config.yaml
drop_path: 0.2
beta1: 0.95
max_precond_dim: 1536
one_sided: false
Rows from block 13, named by matrix and row number. Rows with one number belong to one channel. Each number is 200 + 20 x the weight over its row's rms, rounded and kept within 0 to 999. All counts start at 0. After the name is the row's rms in percent of the matrix's.
# convs0: first 3x3 conv (model.blocks.13.convs.0.weight, 256x256x3x3), inputs 100-119, a 3x3 kernel for each
# convs1: second 3x3 conv (model.blocks.13.convs.1.weight, 256x256x3x3, transposed), outputs 100-119, a 3x3 kernel for each
convs0.14,097,211,156,198,200,199,215,185,179,178,148,181,210,185,192,203,189,232,197,224,207,201,210,201,198,182,268,212,192,193,222,208,171,204,197,165,177,186,185,192,177,196,145,164,213,191,191,178,196,199,199,204,213,231,163,222,193,179,193,190,182,216,189,191,192,168,205,209,198,209,224,231,163,225,175,195,197,203,216,194,194,199,250,196,182,233,220,203,180,203,172,197,198,173,232,178,210,220,208,192,203,204,208,192,207,169,224,179,195,195,200,210,227,205,232,242,205,195,165,209,219,179,183,196,204,190,214,192,208,187,223,151,192,200,172,226,227,173,190,173,197,161,245,193,192,210,209,162,215,205,182,221,168,222,202,210,208,175,203,224,214,232,201,198,228,175,189,237,232,230,225,228,186,165,201,182,194,217,193,182,204
convs0.15,099,186,202,208,180,175,159,222,211,242,176,205,202,193,202,237,221,194,195,193,210,191,201,219,171,217,172,225,193,201,187,182,213,173,202,187,192,187,201,196,190,213,194,188,207,219,203,216,177,212,219,221,195,207,216,194,201,212,194,176,196,174,173,181,197,212,213,164,236,193,234,185,229,207,202,205,189,182,214,220,203,203,223,208,214,200,183,191,188,194,190,210,190,189,201,208,206,179,220,163,235,210,230,183,237,193,158,232,186,185,190,188,238,199,204,210,191,190,227,166,200,177,186,208,168,198,181,206,237,189,185,200,208,190,179,215,177,202,237,207,175,189,236,179,175,216,176,197,153,158,195,245,233,184,160,218,182,181,191,240,213,202,209,199,224,223,185,214,203,186,217,206,207,201,199,179,168,176,196,207,222
convs0.16,100,210,207,190,216,156,169,186,190,192,222,206,195,184,211,187,216,209,209,207,173,239,218,199,178,232,196,192,218,194,223,191,228,191,191,183,193,182,217,207,189,201,172,204,193,176,191,178,184,204,223,194,209,200,226,220,189,142,231,222,204,194,224,224,195,193,226,203,215,201,198,179,207,201,224,203,172,176,235,207,167,196,176,147,234,205,222,199,201,192,189,191,205,218,195,178,229,217,195,196,212,193,214,202,163,222,195,188,203,230,204,184,231,185,224,187,203,212,183,204,207,240,224,192,205,194,189,193,170,180,194,171,224,187,191,187,218,224,183,222,226,191,208,179,184,194,207,204,183,182,239,199,176,198,145,189,189,189,201,211,182,219,218,195,191,198,221,215,203,169,214,226,222,232,217,203,205,219,196,223,207
convs0.17,103,225,203,186,224,210,188,218,207,211,204,219,194,209,199,168,214,206,223,204,227,208,216,179,188,190,198,177,193,202,215,167,199,205,177,209,211,197,206,188,245,205,202,199,182,214,201,184,199,189,173,187,189,206,222,194,205,223,194,164,193,193,187,190,238,197,204,195,146,220,196,202,217,215,178,209,189,174,242,221,203,209,185,175,213,187,208,163,215,188,204,216,183,150,181,194,200,215,172,218,168,184,190,213,233,182,212,253,196,175,174,200,182,201,220,160,215,213,199,173,208,192,190,189,210,192,204,173,203,179,214,219,191,237,202,181,184,223,181,178,172,209,201,206,207,217,212,177,201,191,178,212,225,206,219,199,186,166,187,202,199,195,201,174,179,223,198,205,245,163,202,217,203,180,201,173,185,200,221,184,236
convs0.18,101,161,202,241,209,175,166,205,185,189,184,187,227,195,193,164,199,186,202,205,175,198,230,206,179,158,186,204,212,229,150,202,227,204,209,169,202,199,188,209,204,185,176,171,177,215,202,190,205,181,186,207,168,168,199,198,172,212,202,183,211,200,210,237,176,202,222,188,236,162,233,176,213,199,208,216,199,209,179,196,198,219,219,241,211,167,156,195,188,212,226,184,182,249,174,191,190,212,212,177,238,165,200,181,237,186,168,193,223,198,151,192,171,178,214,210,201,200,190,167,204,210,200,188,215,180,197,222,144,197,175,206,210,227,216,174,221,223,237,181,175,196,195,198,212,200,197,237,186,190,208,201,167,173,186,183,222,218,213,208,181,194,196,186,176,216,186,228,204,171,205,248,215,226,237,169,218,227,160,213,215
convs0.19,100,204,217,195,195,222,191,210,176,193,192,215,191,201,194,212,178,181,211,211,172,163,218,220,205,178,210,194,196,144,204,192,211,215,202,215,236,240,211,214,202,199,224,188,168,211,183,197,235,174,198,220,197,205,204,182,207,202,201,217,188,204,203,189,177,209,191,195,199,203,206,213,243,192,181,201,192,201,193,201,181,208,160,199,221,174,229,177,200,208,168,204,179,178,208,198,240,210,221,188,188,213,182,161,231,224,196,152,156,233,191,195,199,201,189,206,205,200,193,179,174,211,194,187,211,197,208,169,202,147,203,193,215,233,210,202,217,216,176,173,204,237,151,200,209,161,169,209,219,202,171,223,193,205,209,192,224,191,167,192,205,186,190,203,209,164,195,155,193,162,184,211,215,221,201,198,209,223,201,215,194
convs0.20,103,209,237,222,231,194,172,184,175,219,236,165,179,204,213,196,179,222,177,163,206,235,198,215,185,215,239,184,175,183,198,207,243,202,227,228,213,216,163,188,200,220,205,176,223,204,181,186,184,230,221,214,213,213,178,206,182,178,175,196,209,175,184,168,217,217,157,197,191,227,136,139,228,198,187,202,156,186,209,192,185,202,183,194,218,205,204,205,187,215,190,218,173,181,208,236,207,191,186,218,185,213,201,210,229,246,224,204,196,186,220,168,184,205,205,186,215,199,244,212,219,196,195,187,191,183,192,165,189,197,173,231,195,194,151,179,194,163,228,180,213,196,213,221,196,209,183,203,193,185,232,207,180,148,203,199,174,206,217,200,205,223,182,194,180,175,191,191,227,197,225,211,222,220,221,191,231,174,214,208,182
convs0.21,100,222,166,192,204,247,199,173,165,175,179,219,202,203,167,179,193,190,189,168,175,203,213,190,182,218,187,201,186,209,224,207,216,216,206,193,192,186,204,209,191,200,211,184,209,204,186,196,203,178,186,180,211,211,194,200,201,230,228,218,147,195,230,224,183,210,192,162,233,209,217,201,182,202,160,200,174,207,221,190,201,197,184,204,183,253,203,206,179,252,169,176,206,217,202,224,162,172,228,193,210,197,207,210,194,170,195,221,190,228,219,165,172,188,200,182,202,182,204,200,153,228,159,209,191,212,191,231,179,203,217,179,203,203,225,182,177,181,213,200,209,189,198,212,202,190,192,183,227,168,205,231,232,204,190,219,215,233,214,211,179,185,201,212,175,235,187,172,181,206,211,208,198,186,201,200,202,158,196,219,240
convs0.22,103,214,201,215,184,151,174,247,197,194,215,218,188,197,228,192,199,199,223,185,178,226,181,198,207,207,216,186,219,214,204,178,179,189,242,172,191,164,205,196,220,209,189,200,207,211,183,217,190,216,180,202,226,201,190,208,207,193,216,164,185,193,175,204,214,201,169,208,217,239,205,197,165,229,231,226,202,182,242,193,192,175,224,191,249,182,191,158,199,204,218,205,211,220,182,192,210,218,226,215,189,212,162,197,231,214,210,206,218,206,166,245,207,194,166,227,178,179,180,223,195,191,186,184,209,192,212,210,199,218,178,202,221,166,183,192,221,216,230,184,212,174,149,209,201,224,233,243,152,216,233,200,205,187,156,219,183,190,192,196,241,214,249,236,195,191,202,217,206,167,186,196,179,232,191,202,162,206,212,214,179
convs0.23,101,185,156,188,207,159,216,180,198,191,195,198,235,206,200,175,214,197,173,182,177,191,228,199,217,163,229,192,188,241,197,211,190,197,200,190,182,166,206,211,176,220,210,207,199,178,209,190,209,184,206,197,205,177,219,212,221,210,174,147,180,163,155,196,189,199,216,177,197,179,221,142,214,197,181,230,197,200,223,174,186,236,203,196,198,215,169,174,205,222,186,187,215,198,179,185,206,196,223,211,196,195,203,227,167,215,184,181,205,218,182,215,189,194,220,191,187,160,240,209,206,192,219,206,157,223,237,192,211,193,165,151,192,212,167,144,256,241,216,226,187,245,191,252,223,215,203,176,190,225,206,190,201,195,241,192,201,173,179,185,219,211,195,227,209,258,155,192,199,209,181,201,210,216,199,197,210,221,175,233,176
convs0.24,101,186,180,223,214,166,181,208,197,207,170,234,187,199,210,187,141,188,208,153,185,222,179,185,190,199,216,208,194,214,208,143,219,175,188,183,199,249,208,207,149,200,198,191,219,191,205,225,191,163,176,175,194,179,203,205,207,174,185,213,202,221,206,170,177,206,150,186,179,198,217,186,209,199,214,177,167,182,200,197,212,220,194,156,187,229,203,226,188,194,185,188,183,175,161,211,176,200,202,184,227,198,189,219,192,208,203,173,193,196,221,206,190,208,162,228,193,204,209,197,225,210,210,198,169,181,184,227,176,190,215,205,183,200,210,164,202,213,188,163,184,225,191,212,214,199,224,231,235,182,196,218,208,199,223,199,179,208,204,188,189,182,188,228,180,197,194,201,196,219,215,212,195,194,190,210,177,198,179,244,164
convs0.25,094,181,201,182,218,203,213,172,182,182,204,226,219,189,204,197,233,204,201,177,185,193,239,181,213,250,225,193,212,222,223,197,169,192,205,143,200,188,213,208,210,194,175,188,219,178,187,200,208,227,185,196,223,206,245,230,183,205,221,190,161,184,224,201,154,199,185,189,190,175,200,183,205,188,203,259,203,203,217,205,216,205,200,189,183,191,225,215,205,212,178,207,179,136,181,216,222,191,199,200,264,217,196,195,213,192,204,208,214,205,211,193,200,220,223,227,189,181,212,213,231,232,228,220,179,214,183,179,202,198,190,183,178,205,225,177,216,157,238,226,172,202,191,194,206,236,222,225,217,234,193,184,244,145,211,223,223,198,199,185,201,187,207,153,203,223,219,214,195,196,213,184,201,221,185,216,198,192,194,196,197
convs0.26,100,186,188,189,206,200,189,199,210,172,207,176,220,211,200,189,202,211,181,233,235,216,177,194,185,199,219,198,221,207,176,224,210,231,192,177,173,216,191,219,191,179,181,201,180,159,180,231,201,181,226,222,206,222,187,182,214,188,205,188,214,213,246,241,168,197,198,209,201,234,189,213,209,167,180,206,183,201,200,227,180,182,197,157,182,215,245,195,155,214,228,189,179,194,202,230,215,191,243,203,183,243,186,203,199,220,193,179,220,191,221,185,206,201,213,211,223,203,225,193,176,163,207,179,198,188,196,202,218,159,173,196,262,183,179,168,178,176,207,194,215,231,239,218,202,189,216,199,194,195,194,210,197,247,185,176,207,188,170,206,239,221,194,191,197,215,205,207,169,185,224,161,202,212,200,233,198,191,215,224,212
convs0.27,097,199,238,186,196,164,238,207,204,193,197,203,179,153,178,175,236,224,201,198,207,246,217,194,219,231,202,205,189,225,183,175,194,168,214,199,210,200,202,217,179,215,189,211,176,198,226,172,191,206,205,208,205,237,185,163,191,201,184,209,204,204,169,186,228,198,194,180,203,226,190,206,184,187,193,178,195,206,198,210,217,232,186,211,211,225,190,187,202,181,194,192,195,187,221,201,233,220,199,208,230,217,213,179,183,200,201,219,184,241,206,175,217,199,225,212,203,258,204,199,189,153,235,170,199,190,172,188,199,160,161,158,211,193,193,185,177,224,182,191,212,183,177,231,241,201,202,201,188,193,214,216,201,185,214,204,170,208,182,226,213,208,195,210,199,202,214,210,206,178,192,185,207,190,220,209,172,206,150,166,228
convs0.28,100,227,189,184,198,196,192,187,178,214,162,185,237,165,209,205,190,176,190,211,216,220,231,195,219,193,196,182,174,198,191,198,199,212,169,251,169,201,190,214,175,165,188,188,234,174,192,219,238,211,193,191,184,187,188,204,218,217,229,203,161,220,220,209,179,209,178,201,228,168,193,197,205,189,198,210,181,162,227,205,180,197,183,197,194,205,210,220,201,213,220,167,210,243,203,196,219,226,195,226,198,177,201,199,213,212,183,189,224,206,194,205,213,198,158,245,210,215,200,172,259,224,199,224,203,181,187,222,176,194,205,199,186,195,210,205,218,190,195,190,193,212,226,189,204,183,213,182,186,193,202,183,151,179,180,217,166,210,212,187,199,221,212,232,211,211,241,233,221,181,187,222,221,185,218,172,220,211,233,184,200
convs0.29,099,200,186,203,192,175,191,223,174,210,172,200,209,217,196,208,172,211,209,222,221,202,220,200,193,206,201,187,193,187,232,192,184,203,203,203,200,189,190,163,226,196,207,190,187,200,191,196,202,174,197,229,223,183,185,259,212,165,236,151,216,228,188,178,205,204,211,203,151,232,199,194,202,188,159,158,201,189,211,217,180,212,201,199,216,205,172,194,201,192,200,169,220,204,216,162,207,167,223,212,183,212,168,205,214,198,239,206,175,202,200,160,257,186,189,207,216,183,198,194,191,153,196,197,199,212,193,156,205,185,220,161,215,211,168,198,191,202,176,201,188,226,192,199,163,207,182,195,204,219,214,170,236,199,190,222,228,239,232,218,176,215,192,194,164,197,222,195,195,170,203,226,177,182,206,219,197,210,186,218,191
convs0.30,101,188,223,237,204,207,221,214,197,198,215,197,165,219,224,159,207,213,216,186,186,173,177,175,208,193,190,189,215,230,188,198,182,239,222,190,221,194,257,208,204,193,172,168,205,191,167,216,193,185,186,177,193,170,179,179,224,191,177,151,194,195,194,223,206,183,212,245,189,209,212,196,209,168,192,163,206,186,245,201,233,178,226,204,182,194,216,206,196,195,182,207,195,216,219,232,234,170,146,188,188,227,230,202,200,202,175,205,184,186,170,194,208,160,219,194,205,200,191,199,199,149,213,192,219,194,173,196,218,194,232,169,192,160,194,189,221,208,171,203,225,227,205,205,205,192,202,233,176,165,201,243,191,230,176,199,208,207,157,170,238,183,206,202,200,208,180,205,184,201,208,213,188,191,227,186,182,194,197,203,184
convs0.31,100,224,194,185,206,196,205,195,176,196,199,197,185,213,205,190,214,170,196,206,182,232,189,238,226,198,198,232,196,188,219,199,253,203,202,224,212,231,225,206,184,162,166,199,178,185,204,210,206,182,180,224,207,214,199,187,250,171,221,176,193,220,226,203,217,168,178,193,194,215,209,176,181,217,191,173,199,218,222,149,197,204,204,210,225,190,206,211,184,205,200,181,190,188,206,211,182,198,193,191,219,225,156,185,239,179,186,224,185,225,211,189,216,182,193,193,164,200,192,198,162,201,229,208,187,205,207,192,187,195,187,228,215,185,196,169,209,202,203,216,235,215,179,183,235,168,183,202,196,228,217,180,222,186,166,194,158,190,190,225,171,220,211,192,178,214,207,243,219,200,182,204,181,195,157,198,196,242,212,211,223
convs0.32,098,190,224,198,152,155,210,192,205,188,214,195,216,183,211,219,228,219,222,173,230,220,223,191,203,189,176,244,170,232,176,214,172,216,202,183,195,185,166,216,197,184,208,237,208,205,213,189,178,221,225,199,188,198,197,202,198,245,219,190,178,192,206,195,210,212,187,221,216,199,187,196,168,183,218,229,173,190,162,187,189,208,197,229,189,211,166,187,217,213,214,174,196,193,190,212,221,183,182,189,207,217,191,213,229,208,189,228,200,191,188,197,198,163,171,233,211,165,206,199,167,193,206,212,201,211,210,174,184,251,188,190,196,178,210,210,153,177,191,178,157,223,182,183,174,201,190,198,184,198,217,180,200,188,223,208,217,209,222,193,208,173,176,182,206,191,188,215,178,235,224,205,191,219,218,204,197,194,199,178,181
convs1.14,101,202,234,177,200,202,221,178,219,222,195,195,222,240,188,230,158,240,208,223,186,214,252,218,222,193,212,183,192,230,174,188,185,206,186,202,192,203,203,191,231,186,192,163,206,199,174,207,196,210,187,181,180,216,224,208,190,225,186,227,203,194,228,202,179,258,243,209,210,226,168,195,220,208,204,205,207,166,189,180,195,173,208,192,178,191,219,183,194,223,182,193,217,207,158,197,191,185,184,169,204,212,210,227,188,198,204,201,184,197,195,221,202,183,185,225,184,198,170,225,203,208,205,174,198,215,204,206,228,184,189,182,209,222,194,171,212,203,220,187,181,243,213,153,182,197,203,191,179,219,206,210,176,211,219,190,188,183,222,220,219,156,203,238,188,191,164,196,178,190,211,201,183,224,187,140,195,196,207,208,153
convs1.15,099,180,203,181,204,197,176,168,187,215,246,173,174,182,229,180,204,214,223,185,229,199,152,201,197,193,209,192,200,200,200,215,197,198,210,205,190,225,184,202,188,194,217,177,207,187,250,198,160,176,199,207,196,207,202,201,210,187,216,209,227,233,194,206,265,215,190,208,207,192,165,219,244,180,228,204,220,191,237,200,194,232,182,202,230,205,228,184,198,188,208,195,178,215,190,211,202,244,234,209,188,168,228,214,194,171,209,180,199,213,191,199,197,187,163,176,182,186,174,196,202,154,193,214,156,198,199,220,215,167,215,237,192,190,235,165,176,201,195,160,219,211,186,211,204,169,213,143,222,159,212,179,182,198,181,196,194,217,211,204,184,214,268,175,207,195,220,249,190,201,192,221,176,223,183,168,204,229,223,213,207
convs1.16,102,217,174,190,193,171,185,175,213,196,205,173,195,209,265,215,192,218,189,188,186,243,193,185,164,192,220,195,203,219,243,208,179,212,223,205,191,222,233,229,205,187,227,230,182,202,210,207,210,184,214,189,220,218,187,189,173,218,209,206,170,170,214,190,218,228,204,194,191,172,199,205,182,198,175,187,212,201,214,204,191,213,183,202,200,199,208,182,173,191,187,193,172,225,205,194,180,195,238,149,202,205,181,207,166,207,214,221,221,212,187,214,198,190,190,220,152,219,195,205,204,171,254,206,186,216,187,201,241,200,182,177,202,212,177,211,172,201,196,211,188,215,192,225,180,177,215,203,202,201,225,238,216,202,186,232,209,217,225,241,215,204,228,202,186,218,185,211,244,222,237,176,191,216,201,161,220,215,197,230,214
convs1.17,102,177,168,205,203,209,213,215,217,211,237,212,209,199,189,216,204,237,188,186,144,169,213,203,181,221,204,221,201,200,221,193,211,188,182,197,186,196,206,213,189,176,213,201,202,190,203,180,192,221,224,162,217,205,204,200,219,199,223,198,215,207,218,207,167,210,171,191,196,209,188,170,185,186,202,166,197,204,178,226,204,207,210,205,209,181,230,186,211,223,228,197,191,194,209,184,161,171,215,209,218,211,194,195,205,197,187,190,194,228,196,144,234,195,157,194,242,206,216,244,164,173,213,210,224,184,170,213,189,197,210,216,179,222,199,176,210,219,202,198,207,178,181,199,205,214,201,179,184,215,214,187,234,218,196,204,212,206,192,170,175,190,206,189,226,178,195,180,197,182,191,203,224,192,239,160,178,237,197,164,180
convs1.18,103,187,191,230,223,178,176,188,191,204,215,216,202,178,183,201,193,189,204,200,164,222,212,178,237,184,190,194,204,190,176,205,239,206,193,215,198,233,189,197,191,155,177,209,188,184,206,180,211,211,177,186,204,194,198,241,169,183,201,222,187,199,212,205,209,190,207,231,184,201,224,200,200,213,161,198,204,189,193,233,199,194,186,212,156,187,197,210,230,187,194,184,206,206,243,215,209,173,241,197,184,192,192,215,225,215,206,198,187,183,203,227,197,178,204,188,222,191,164,225,203,216,228,183,208,220,183,180,166,183,184,218,210,191,214,215,198,215,202,208,197,217,202,213,205,197,212,230,215,221,247,187,204,198,195,180,173,216,187,179,202,208,179,222,222,195,199,204,188,151,209,235,187,168,177,199,211,177,198,196,188
convs1.19,098,199,211,226,207,245,203,252,180,215,185,190,192,193,209,206,208,202,225,204,252,190,218,143,197,198,252,177,207,188,222,196,195,190,200,221,215,192,213,207,236,183,189,201,175,181,174,216,219,222,184,201,170,229,200,219,191,214,197,178,202,220,189,219,208,212,175,219,212,185,205,205,180,137,206,162,191,196,210,179,224,224,192,197,214,205,191,204,187,224,180,213,211,213,197,183,178,170,229,170,192,183,188,208,211,208,201,239,224,181,196,191,199,176,226,212,181,212,238,198,188,201,207,191,199,215,198,243,208,240,230,198,153,206,206,252,200,185,181,231,212,212,188,229,205,191,226,160,193,188,190,209,220,221,196,229,196,193,166,223,204,199,238,189,175,160,222,179,153,158,200,203,221,199,213,217,208,227,210,198,224
convs1.20,105,183,170,166,194,211,200,198,188,251,193,223,193,218,225,180,197,185,229,216,181,238,194,209,201,204,175,205,214,189,215,199,190,182,196,208,160,191,210,217,205,195,225,224,199,206,203,215,221,216,161,230,190,180,184,212,203,207,201,225,206,211,201,198,157,221,182,200,205,170,247,198,172,221,216,161,191,198,193,227,196,179,182,172,204,211,200,208,181,182,182,188,158,163,204,183,199,241,197,165,206,158,261,233,194,180,244,178,161,224,211,213,198,207,205,184,196,194,216,240,215,214,202,208,196,203,205,189,211,213,206,185,203,202,189,197,198,196,190,204,184,220,205,188,191,226,183,202,186,219,198,211,200,214,213,197,191,217,209,225,173,241,202,222,211,191,156,213,176,227,199,206,240,196,161,197,205,206,209,187,195
convs1.21,101,172,229,225,204,211,188,225,187,204,218,191,178,176,202,183,222,179,178,176,166,203,222,199,191,207,191,198,209,224,240,216,233,190,222,193,193,201,217,186,190,183,204,155,241,173,234,203,223,183,204,230,200,185,205,212,208,216,222,188,216,208,224,196,192,202,222,221,208,192,184,227,202,188,149,180,188,185,213,226,171,214,204,203,198,182,183,198,154,228,226,198,213,205,182,206,185,186,202,217,183,189,187,177,184,174,207,190,211,196,154,214,210,216,193,222,233,166,193,228,191,193,181,216,187,233,156,253,162,221,206,161,212,211,219,212,201,180,217,235,184,201,213,180,206,199,202,180,205,170,205,177,224,157,194,187,186,216,225,259,227,207,167,198,188,201,173,197,219,179,165,181,197,224,205,206,183,176,199,196,209
convs1.22,101,229,189,217,193,219,183,206,230,185,186,216,203,219,211,213,240,224,232,222,276,199,196,216,184,215,212,194,193,207,198,229,190,229,169,183,202,226,236,213,230,202,194,212,205,192,172,190,232,227,160,221,194,197,199,231,209,212,204,180,206,222,208,175,223,209,218,165,191,205,220,172,200,191,161,216,213,201,194,203,193,178,195,171,167,242,176,197,229,217,195,175,166,218,213,215,184,189,226,209,213,206,184,198,205,201,229,194,208,210,212,181,186,209,224,197,208,162,225,243,173,177,193,225,204,207,174,205,199,230,199,172,182,215,214,202,198,215,201,211,188,192,189,191,185,206,166,202,184,153,224,183,167,168,215,199,193,169,214,180,216,243,210,171,202,204,209,199,200,178,214,199,218,214,188,154,208,196,178,219,198
convs1.23,100,210,229,212,184,174,180,217,217,185,220,185,184,182,204,170,207,201,182,201,193,206,172,218,205,182,172,155,192,195,173,193,212,224,188,179,163,180,201,217,208,188,193,209,211,227,200,211,188,217,192,181,204,173,226,202,198,204,196,175,212,190,229,216,213,225,182,251,194,189,213,189,191,229,212,213,231,199,179,187,210,206,210,177,227,188,193,182,208,211,240,180,189,242,230,205,170,186,218,216,207,215,178,207,162,204,187,209,219,203,219,201,179,174,192,210,227,221,224,214,200,231,189,213,239,220,203,220,209,229,188,171,198,209,174,182,207,179,199,162,192,212,203,183,216,240,177,201,205,178,181,226,190,208,209,216,194,205,230,201,196,196,170,165,195,206,158,207,210,183,184,219,184,199,184,198,207,203,177,181,211
convs1.24,096,219,195,189,210,227,194,206,182,182,198,194,213,203,180,176,213,213,203,213,222,253,214,217,210,220,199,231,208,205,176,164,197,202,190,193,214,177,218,196,220,187,169,225,159,180,229,198,162,212,190,216,200,226,224,170,164,197,198,241,180,195,143,193,191,182,179,175,174,196,225,199,197,243,243,215,201,155,175,163,173,200,211,216,165,181,176,181,199,179,156,197,207,172,209,213,198,188,192,169,176,184,263,189,190,218,163,210,205,222,183,224,208,219,183,191,203,201,195,191,201,184,191,216,224,186,186,168,216,187,195,177,217,161,179,187,175,198,222,196,217,198,199,196,219,202,225,167,199,181,212,198,186,202,202,211,174,216,191,203,182,222,196,206,227,200,230,240,207,175,160,199,197,257,229,198,234,206,162,213,179
convs1.25,099,165,216,269,209,218,210,217,179,193,204,200,217,160,241,206,215,241,190,207,203,202,233,215,191,182,224,221,226,199,167,208,183,198,197,160,174,210,198,209,201,191,202,201,199,191,165,172,227,188,192,232,213,171,217,188,189,225,204,194,166,209,182,195,218,207,213,180,146,177,181,162,215,212,185,221,187,205,221,211,196,192,198,229,216,216,202,196,171,206,198,210,203,224,172,194,211,216,194,172,168,189,220,161,191,209,203,198,217,194,194,234,184,153,179,173,170,230,218,231,206,196,215,160,168,233,181,231,214,228,163,193,196,211,210,209,201,222,171,221,198,184,229,205,201,176,210,203,193,221,232,215,183,194,179,199,199,198,207,186,172,213,192,190,197,211,195,202,193,234,220,202,188,182,194,213,223,180,203,192,212
convs1.26,099,180,178,198,198,214,207,198,196,222,241,184,206,208,213,223,224,195,179,186,175,187,195,199,227,189,187,228,197,186,207,203,213,194,205,193,208,198,204,189,204,213,214,235,218,205,203,204,196,212,187,212,221,192,247,207,175,210,202,199,197,226,222,185,223,213,179,186,209,196,220,217,185,181,272,182,205,198,176,197,217,206,205,233,190,212,191,200,211,219,165,206,214,204,213,215,220,208,206,227,158,156,218,199,215,200,205,197,217,232,172,183,203,228,180,155,245,182,186,209,190,191,178,206,206,255,174,180,186,206,201,195,180,208,178,231,219,186,203,181,176,188,179,169,171,209,203,195,189,194,162,236,214,212,174,206,197,201,232,187,229,210,226,166,171,212,210,194,202,190,215,217,168,170,214,202,227,172,204,190,202
convs1.27,100,184,237,207,183,229,195,186,180,192,220,206,185,190,188,240,186,195,190,190,216,200,221,206,248,225,187,230,181,191,191,179,194,191,187,188,203,170,211,211,196,180,214,196,204,229,193,193,211,189,217,179,183,180,222,202,220,195,208,196,161,215,220,192,231,231,177,197,165,202,192,198,218,219,177,196,190,173,191,211,195,221,205,224,212,210,200,193,204,203,202,216,202,201,179,170,209,220,178,198,172,205,192,241,198,256,188,193,201,211,220,191,204,235,193,208,179,212,193,211,194,195,212,196,215,188,204,200,224,224,203,202,221,166,246,211,214,209,241,205,189,192,206,212,190,193,223,213,179,194,184,199,203,217,208,204,181,224,168,242,217,188,202,205,207,230,208,199,185,199,169,222,195,187,176,199,213,199,203,207,198
convs1.28,099,240,236,187,215,190,202,190,187,200,189,210,173,181,227,220,210,217,184,209,200,213,196,178,192,230,200,228,189,206,206,195,222,188,194,186,218,216,215,198,148,192,228,187,225,177,197,181,197,228,194,194,189,199,206,235,203,198,214,196,182,160,223,209,187,206,185,218,222,229,202,197,201,204,216,195,208,182,203,210,185,170,210,211,217,159,211,231,178,201,169,184,174,219,214,157,190,222,212,194,212,198,192,194,186,174,206,172,216,207,206,220,224,193,188,200,225,218,209,196,209,217,207,191,212,198,195,198,218,190,218,189,202,206,189,188,186,191,228,241,210,191,187,188,202,214,189,210,191,187,205,201,229,216,228,196,206,216,228,175,204,209,192,230,171,216,213,198,203,210,186,183,219,201,158,157,231,179,215,207,178
convs1.29,102,183,213,196,208,136,184,245,179,161,203,208,199,209,166,197,203,213,189,184,203,209,231,227,187,196,198,208,207,217,179,229,176,202,162,223,203,157,182,229,190,204,233,195,204,195,195,197,194,167,207,227,208,223,232,199,188,188,156,210,231,212,206,213,191,226,192,236,226,209,165,176,184,179,189,204,196,199,185,193,224,211,236,180,208,179,221,185,203,227,207,208,177,182,201,209,179,213,195,202,209,237,172,215,172,199,164,205,217,180,203,219,233,181,197,178,228,192,204,225,175,209,194,194,191,194,204,229,239,215,212,193,180,191,196,212,170,185,235,185,222,215,206,216,226,168,204,207,201,216,204,214,177,198,179,197,172,184,177,237,227,195,200,194,197,187,218,170,173,201,198,173,211,197,202,194,163,198,201,182,211
convs1.30,102,151,192,215,187,179,204,224,198,200,203,180,201,231,189,211,183,179,198,211,178,194,218,202,206,210,211,204,202,210,192,213,217,263,237,199,181,215,194,193,215,181,195,158,227,192,186,206,210,196,218,206,193,203,214,176,178,208,206,160,195,205,184,208,197,192,267,214,226,193,222,213,193,220,204,190,203,215,199,184,209,202,194,192,231,206,211,195,211,199,198,198,158,221,169,156,176,187,228,178,214,127,210,203,213,204,191,219,199,230,208,179,208,202,202,189,188,202,204,197,240,181,185,172,182,218,180,171,199,220,208,211,180,195,162,165,180,201,191,200,175,189,206,178,187,215,206,216,216,214,210,185,215,189,210,258,200,241,174,215,187,200,169,223,187,234,245,159,223,174,228,196,167,181,193,206,183,199,214,205,217
convs1.31,106,209,188,203,210,194,207,222,190,191,227,237,207,192,204,179,177,242,223,186,219,203,200,210,222,200,196,210,200,200,200,189,207,221,199,221,211,182,227,194,179,212,198,168,200,198,214,207,193,191,209,198,188,221,177,194,231,219,200,191,191,208,216,179,236,213,171,208,225,201,211,190,216,207,211,205,211,199,183,196,236,159,172,187,166,229,233,221,170,188,189,217,216,200,178,187,208,196,200,208,199,221,205,184,223,232,190,221,189,217,175,176,230,182,219,183,215,202,217,221,239,190,206,198,195,195,207,212,201,225,199,233,191,212,223,201,199,214,167,199,184,221,186,202,176,178,205,176,208,203,205,194,196,199,180,210,181,213,180,225,217,216,205,201,194,207,216,251,178,168,212,217,215,205,169,155,183,213,242,206,202
convs1.32,095,212,174,218,227,223,201,183,154,216,204,175,195,179,214,226,184,233,200,195,222,189,211,202,192,207,207,207,169,224,191,188,181,207,194,154,205,229,200,183,230,216,176,198,213,203,187,215,185,208,182,177,200,212,198,191,203,214,188,205,218,219,182,195,202,229,232,179,165,202,161,189,181,157,189,211,194,226,188,236,160,191,199,214,194,177,207,214,207,195,183,183,188,216,227,184,176,184,190,220,179,235,213,208,201,196,155,207,188,233,200,186,210,180,224,222,189,222,211,205,216,259,203,226,159,213,232,185,240,199,199,178,195,170,254,208,192,191,185,214,195,227,193,184,181,186,209,197,200,210,196,217,139,204,226,215,208,186,162,230,201,171,190,181,177,171,247,220,192,243,208,156,214,220,201,195,184,170,199,196,194